config.toml
dataset = "phrases spoken by 400 fixed synthetic voices"
train_examples = 39062
n_mels = 64
hop_length = 160
encoder_activation = "gelu"
loss = "l1"
decoder_norm = "batchnorm"
levels = 7
init = "torch_default"
residual_init = "none"
Rows from block 10 of the encoder, named by matrix and row number. Each number is 200 + 40 x the weight over its row's rms, rounded and kept within 0 to 999. All counts start at 0. After the name is the row's rms in percent of the matrix's.
# pw: pointwise conv (encoder.blocks.10.pw.weight, 256x256x1x1), inputs 128-255
pw.206,035,73,191,184,229,128,203,177,160,187,110,193,162,162,155,166,203,21,205,136,158,231,80,201,184,165,186,138,152,190,186,152,197,236,199,205,189,207,205,133,203,192,160,166,223,193,200,202,153,175,185,189,203,192,176,232,208,215,129,216,213,225,54,199,198,193,147,240,195,59,83,185,184,190,191,367,185,194,175,195,199,221,191,190,182,196,142,77,173,190,183,180,218,194,166,202,182,195,182,196,178,202,131,207,187,185,218,188,196,195,151,133,179,210,164,152,184,227,194,195,186,186,178,194,192,190,158,209,178
pw.207,154,257,240,166,169,234,135,212,217,206,140,234,218,224,225,190,188,376,139,242,223,216,339,185,216,221,207,223,145,160,212,216,147,170,198,202,212,140,156,192,137,203,217,223,184,214,183,208,194,215,178,244,200,174,220,183,151,219,217,199,205,171,356,161,170,263,225,217,211,338,343,172,206,213,213,200,174,210,209,170,209,214,214,214,173,215,218,211,217,214,206,216,161,225,160,167,167,155,210,205,163,213,235,197,177,204,174,220,206,200,219,221,205,213,201,216,166,223,212,187,213,212,213,234,208,211,214,196,195
pw.208,104,238,199,191,207,136,186,213,207,203,243,197,206,197,218,148,197,0,186,156,194,210,69,185,185,214,204,217,206,56,199,190,191,205,197,212,197,181,184,216,188,191,196,165,211,196,184,211,202,206,196,202,199,204,197,206,186,201,216,194,228,162,60,184,189,211,215,212,201,51,95,195,198,202,206,203,193,205,198,189,211,202,204,201,194,206,214,243,195,205,203,200,202,189,109,159,191,159,203,207,49,199,204,199,188,202,210,204,205,202,195,209,205,215,196,205,194,218,205,187,205,204,205,186,204,204,207,201,180
pw.209,054,234,244,176,185,238,202,184,203,194,191,221,211,218,202,182,196,189,220,245,206,176,227,231,232,201,205,192,180,13,220,221,200,192,191,195,216,129,219,223,203,226,215,183,168,194,238,191,207,217,212,228,188,203,202,189,212,199,195,188,176,113,232,225,216,207,192,187,203,185,225,211,207,209,207,169,212,208,186,220,193,183,206,215,210,205,196,188,214,209,208,202,188,215,51,110,221,115,211,200,0,190,188,200,220,208,185,202,201,187,224,204,200,189,201,206,205,178,192,234,200,208,204,192,208,208,197,202,193
pw.210,031,239,321,136,150,243,201,164,201,192,186,253,194,232,194,132,192,265,231,262,189,194,257,268,265,182,194,154,150,173,232,234,189,202,206,183,221,114,235,226,204,234,225,194,151,219,278,188,188,206,206,293,172,186,209,165,224,222,159,223,171,158,279,246,233,227,185,206,199,220,219,216,195,201,205,112,212,199,186,232,189,208,203,224,203,202,179,167,177,207,213,213,176,215,161,166,214,112,198,200,140,181,220,181,234,207,180,202,199,179,215,194,195,180,202,187,207,206,185,262,194,201,191,198,197,203,177,201,164
pw.211,063,271,260,159,171,251,193,169,208,188,204,236,192,223,194,172,186,166,217,251,187,187,225,235,223,191,200,174,168,30,209,218,196,169,211,175,206,112,208,240,197,218,227,177,169,189,240,181,191,195,208,247,180,208,195,187,206,195,184,184,160,110,229,223,214,212,189,183,206,156,219,209,198,203,205,158,206,202,185,216,194,177,199,200,202,203,199,219,204,202,206,211,170,196,42,95,219,125,201,204,12,194,202,175,219,204,182,198,198,186,198,204,202,170,207,186,202,175,195,233,203,202,196,187,202,201,205,186,175
pw.212,233,211,209,217,289,213,199,202,201,215,184,201,204,196,209,203,242,198,193,201,200,188,207,193,194,207,203,199,209,0,199,192,207,194,238,203,199,185,192,195,200,197,194,199,256,189,190,206,199,199,199,212,220,205,186,272,198,185,198,194,205,105,195,192,199,272,211,193,201,194,209,199,207,206,204,374,199,204,210,193,202,197,205,199,201,206,198,209,203,203,203,199,203,197,78,122,198,157,202,202,0,202,209,244,194,203,202,203,201,218,195,202,203,207,201,203,201,192,205,191,208,203,205,197,204,203,204,232,208
pw.213,029,159,226,162,224,136,231,208,194,177,152,233,167,219,160,179,191,0,238,150,180,240,67,228,221,160,207,155,192,186,193,230,228,220,215,191,204,241,226,221,229,214,228,191,205,226,233,181,189,189,206,220,174,219,220,221,215,261,155,261,204,233,39,230,220,177,115,265,202,41,63,206,188,193,201,263,205,202,119,217,213,233,197,197,203,201,199,192,191,200,199,206,234,187,181,202,233,211,196,195,161,203,154,184,214,198,221,182,200,185,158,149,197,167,180,167,208,234,195,222,183,192,183,193,203,199,172,182,161
pw.214,030,127,207,186,200,168,202,182,167,154,210,215,134,188,161,212,180,1,222,161,171,223,92,208,151,154,164,151,163,162,175,171,198,207,228,171,183,217,201,203,203,197,188,194,204,192,204,211,140,139,184,217,139,223,159,182,202,178,160,226,224,218,72,205,203,200,153,212,196,64,114,193,158,167,172,209,180,176,152,205,259,211,168,176,176,176,197,177,160,168,176,185,252,163,117,185,205,219,159,237,145,198,184,151,200,168,258,189,212,189,175,186,221,190,192,126,189,192,224,207,190,159,194,225,178,171,245,182,160
pw.215,152,248,241,167,167,233,133,211,217,207,144,234,217,224,224,190,188,378,137,243,222,214,338,185,217,218,206,222,145,158,210,217,147,170,197,201,211,139,156,191,136,204,218,226,184,215,183,208,189,215,179,244,203,176,219,183,151,218,216,194,204,169,357,160,170,265,222,216,212,335,341,173,207,213,214,198,174,211,211,171,209,213,215,214,173,216,216,211,216,215,207,215,161,224,159,166,168,155,210,206,163,214,234,198,178,205,175,221,207,202,219,219,205,214,204,216,167,221,213,187,214,212,213,235,208,211,215,196,197
pw.216,058,261,255,166,186,230,196,177,194,198,199,233,196,219,191,169,205,172,212,234,197,194,216,229,226,190,199,186,176,5,214,222,191,198,210,193,209,131,214,228,200,214,213,192,183,200,230,192,197,201,202,241,188,195,194,194,211,198,189,205,181,116,225,217,214,220,184,196,204,178,207,207,200,202,203,207,204,199,184,213,196,197,201,211,200,202,196,192,191,203,205,208,192,211,43,105,203,116,197,201,0,188,197,199,213,203,190,204,201,197,203,183,201,193,204,192,202,193,194,225,199,200,197,205,200,201,193,204,188
pw.217,028,263,300,159,185,257,201,145,208,187,195,257,207,250,195,166,193,244,230,257,203,171,253,243,252,189,205,164,147,159,229,262,187,164,207,176,222,95,234,241,202,227,247,158,151,203,263,186,197,209,214,279,174,191,174,185,218,176,172,203,151,147,266,237,221,244,177,185,211,190,214,213,206,206,211,175,210,206,169,229,186,173,201,217,203,206,203,147,207,206,209,226,175,216,115,152,214,127,208,195,130,185,203,193,232,210,163,199,200,178,230,207,201,178,202,194,202,153,182,250,190,208,191,190,209,203,184,208,184
pw.218,030,244,248,173,250,110,237,191,221,211,192,228,175,219,180,187,222,23,242,106,176,192,69,241,233,167,203,219,205,184,218,221,230,213,223,186,217,192,241,207,236,222,217,103,192,200,242,181,212,221,218,234,195,208,197,242,240,212,216,189,179,221,48,237,239,236,171,192,196,21,40,228,208,205,206,290,220,201,159,235,194,197,202,219,217,200,178,162,182,206,217,201,200,209,170,204,218,167,199,189,170,169,217,211,232,214,206,207,192,199,225,218,198,180,179,153,226,182,178,240,190,203,199,146,200,211,216,237,201
pw.219,034,102,197,208,235,131,221,175,176,198,117,204,160,166,145,206,206,18,222,142,216,254,76,214,179,159,195,150,159,171,193,154,209,241,210,213,204,223,225,142,217,209,151,173,225,198,210,196,168,177,199,199,204,204,186,230,222,229,137,233,220,221,65,211,214,214,146,244,193,30,51,194,191,182,189,300,194,190,141,202,203,229,188,198,191,191,138,77,187,189,189,175,220,195,154,187,196,200,183,187,160,179,140,191,197,184,220,182,188,201,195,155,186,207,176,146,193,234,193,202,187,182,183,188,192,190,200,209,212
pw.220,032,60,144,227,263,169,218,157,228,236,119,156,248,139,236,234,230,63,192,168,197,144,112,172,140,251,242,172,212,172,196,127,236,205,210,265,210,202,195,108,228,188,129,175,205,125,178,212,157,228,222,149,238,233,143,264,210,115,171,160,245,176,83,190,197,186,219,179,224,104,158,220,230,236,236,316,223,233,231,197,214,200,237,211,230,237,129,160,240,238,236,198,245,181,172,209,201,192,230,215,161,222,183,232,189,236,177,224,234,217,178,177,211,218,224,236,226,153,224,187,245,232,208,190,234,240,230,218,255
pw.221,141,267,238,169,169,227,137,209,214,206,127,230,216,220,223,189,192,372,139,238,223,215,334,184,212,220,207,220,139,158,211,212,148,167,201,202,212,138,158,189,139,202,214,217,187,209,183,208,186,213,179,241,201,178,213,184,152,214,213,192,205,172,352,161,170,262,229,215,213,344,343,172,209,212,212,200,176,212,208,169,212,209,216,214,174,215,212,207,216,215,207,217,165,223,156,167,168,151,213,209,163,216,232,198,176,206,179,218,211,203,218,220,209,212,203,214,168,220,214,185,212,213,215,232,210,212,215,198,197
pw.222,054,263,240,177,183,194,193,171,221,189,218,221,202,220,207,169,182,157,199,197,175,198,190,205,212,212,195,188,207,0,202,228,187,188,202,186,196,130,195,257,196,199,234,176,180,208,214,186,215,197,200,228,183,197,172,194,194,196,207,215,186,113,200,204,197,217,203,194,209,160,182,205,193,198,206,171,201,204,185,207,207,201,202,198,202,204,230,228,195,203,203,226,206,177,32,99,196,124,198,206,0,211,222,186,205,204,190,212,209,195,203,220,209,178,215,197,200,182,207,211,201,199,198,193,204,202,209,197,179
pw.223,061,235,247,177,175,200,195,178,200,218,233,223,201,198,203,176,201,103,222,235,205,194,172,240,206,206,206,206,206,32,211,186,206,199,217,206,212,130,211,245,204,219,205,188,186,187,237,202,222,187,210,225,208,208,203,203,219,199,217,189,190,109,190,224,223,215,199,197,193,126,160,214,194,199,200,202,207,196,195,223,193,200,192,208,206,195,205,259,196,196,205,189,185,212,70,92,220,127,199,190,4,196,213,196,222,206,189,199,193,203,211,210,190,193,192,196,209,196,195,241,199,201,190,182,194,194,211,217,188
pw.224,065,283,261,167,179,202,205,162,206,203,205,234,201,207,190,174,204,103,229,230,206,191,172,250,231,193,208,179,173,42,224,208,208,196,214,192,221,123,226,220,208,229,204,176,174,201,249,192,199,202,213,246,194,199,192,191,227,196,184,202,174,118,184,232,231,227,182,193,199,126,158,217,201,206,205,138,214,201,185,228,191,197,202,224,209,202,185,207,212,206,209,204,184,222,60,109,221,118,206,195,23,186,215,193,230,208,182,203,196,193,233,217,196,189,201,196,208,192,189,245,197,206,196,184,200,203,201,213,190
pw.225,037,45,188,226,290,162,210,196,216,234,159,156,235,164,244,238,262,79,187,141,214,166,132,174,168,245,215,180,199,167,196,151,238,171,219,231,202,210,189,134,209,191,163,175,245,153,169,212,168,211,202,193,236,231,139,300,201,134,186,170,219,154,93,177,199,225,242,187,221,90,138,187,211,217,208,423,192,209,234,179,231,187,214,192,195,214,143,138,211,214,204,189,243,175,178,205,186,197,205,227,155,228,185,269,173,205,191,237,232,244,181,201,231,212,235,213,194,170,247,170,236,208,235,192,209,217,217,226,216
pw.226,030,82,176,196,224,137,237,161,224,228,127,190,247,196,227,209,219,38,236,160,188,169,79,226,209,214,222,171,199,173,243,195,228,191,232,202,234,232,251,156,235,229,187,166,178,158,232,185,190,228,225,172,199,188,161,214,234,142,160,164,212,181,65,232,230,154,229,170,191,84,99,235,204,208,210,184,234,208,217,239,157,165,212,229,230,203,156,142,212,212,217,203,161,213,152,180,234,144,224,197,160,198,215,198,234,221,157,174,187,177,234,243,185,150,205,226,228,175,189,233,202,221,176,173,203,214,200,231,221
pw.227,030,175,214,184,226,143,229,205,195,180,164,238,167,212,158,198,196,0,231,132,201,243,72,230,211,168,202,185,216,192,200,229,222,223,213,206,210,234,227,225,226,214,221,184,206,237,227,189,214,180,201,215,185,217,206,220,226,241,181,265,206,224,32,226,225,203,129,258,205,39,75,204,199,197,199,262,203,203,117,217,203,262,195,212,200,198,205,166,178,197,194,199,228,206,181,216,209,194,198,191,183,199,167,194,213,198,218,192,199,188,212,193,198,183,179,181,203,240,184,219,179,195,190,199,203,197,180,197,164
pw.228,059,245,266,166,164,239,197,169,209,198,206,234,207,228,196,176,195,173,222,246,201,175,220,244,235,195,201,187,178,33,220,231,192,195,206,192,214,117,223,238,201,224,227,177,167,205,252,190,207,214,209,252,187,193,198,180,220,195,195,203,174,109,228,231,222,221,183,183,203,165,211,214,202,204,206,138,212,203,183,226,192,193,203,214,206,203,199,202,204,206,207,209,180,218,56,102,213,109,206,196,15,188,211,184,226,207,179,199,199,188,225,211,199,188,201,205,203,173,187,242,197,206,197,194,202,204,197,204,189
pw.229,032,193,235,195,226,154,235,186,240,176,192,238,211,242,196,169,209,0,241,152,218,211,73,235,232,193,214,188,214,198,230,239,223,210,237,186,218,196,245,228,233,223,226,199,180,245,240,170,216,215,218,244,157,192,196,207,230,222,202,278,199,209,31,238,230,237,183,228,201,62,95,220,184,203,205,215,217,203,172,231,203,263,199,237,217,201,216,195,194,205,208,222,242,231,157,209,218,180,213,215,184,202,237,183,227,207,191,213,219,193,234,238,210,172,242,200,214,218,192,234,200,200,194,201,205,207,229,213,170
pw.230,068,276,264,174,181,195,202,178,212,207,220,239,201,213,198,173,213,59,217,217,204,187,147,236,228,199,208,186,181,40,222,211,205,187,220,192,216,124,219,232,206,219,209,172,182,200,238,197,200,195,210,254,198,203,188,198,224,188,192,204,179,115,144,224,224,231,191,187,203,98,147,213,198,201,203,150,211,200,191,219,200,202,200,219,208,203,198,229,203,202,208,217,186,223,62,109,214,118,204,200,24,194,225,195,219,204,186,206,200,203,222,202,200,192,209,196,207,182,198,232,202,201,197,188,200,201,202,214,189
pw.231,032,176,253,175,252,137,232,159,204,173,135,238,185,212,169,182,211,5,247,143,195,216,78,234,219,175,199,151,161,213,209,199,223,176,249,174,201,143,235,140,235,212,196,202,203,211,240,172,184,187,216,248,182,218,193,230,232,193,151,246,144,199,44,239,228,240,150,239,208,65,87,219,194,204,201,250,216,199,172,229,207,245,196,223,217,198,137,70,188,201,208,214,214,186,152,235,224,205,198,221,164,223,195,218,229,209,203,209,220,198,199,203,214,168,219,182,218,211,206,233,201,201,231,213,201,198,212,219,165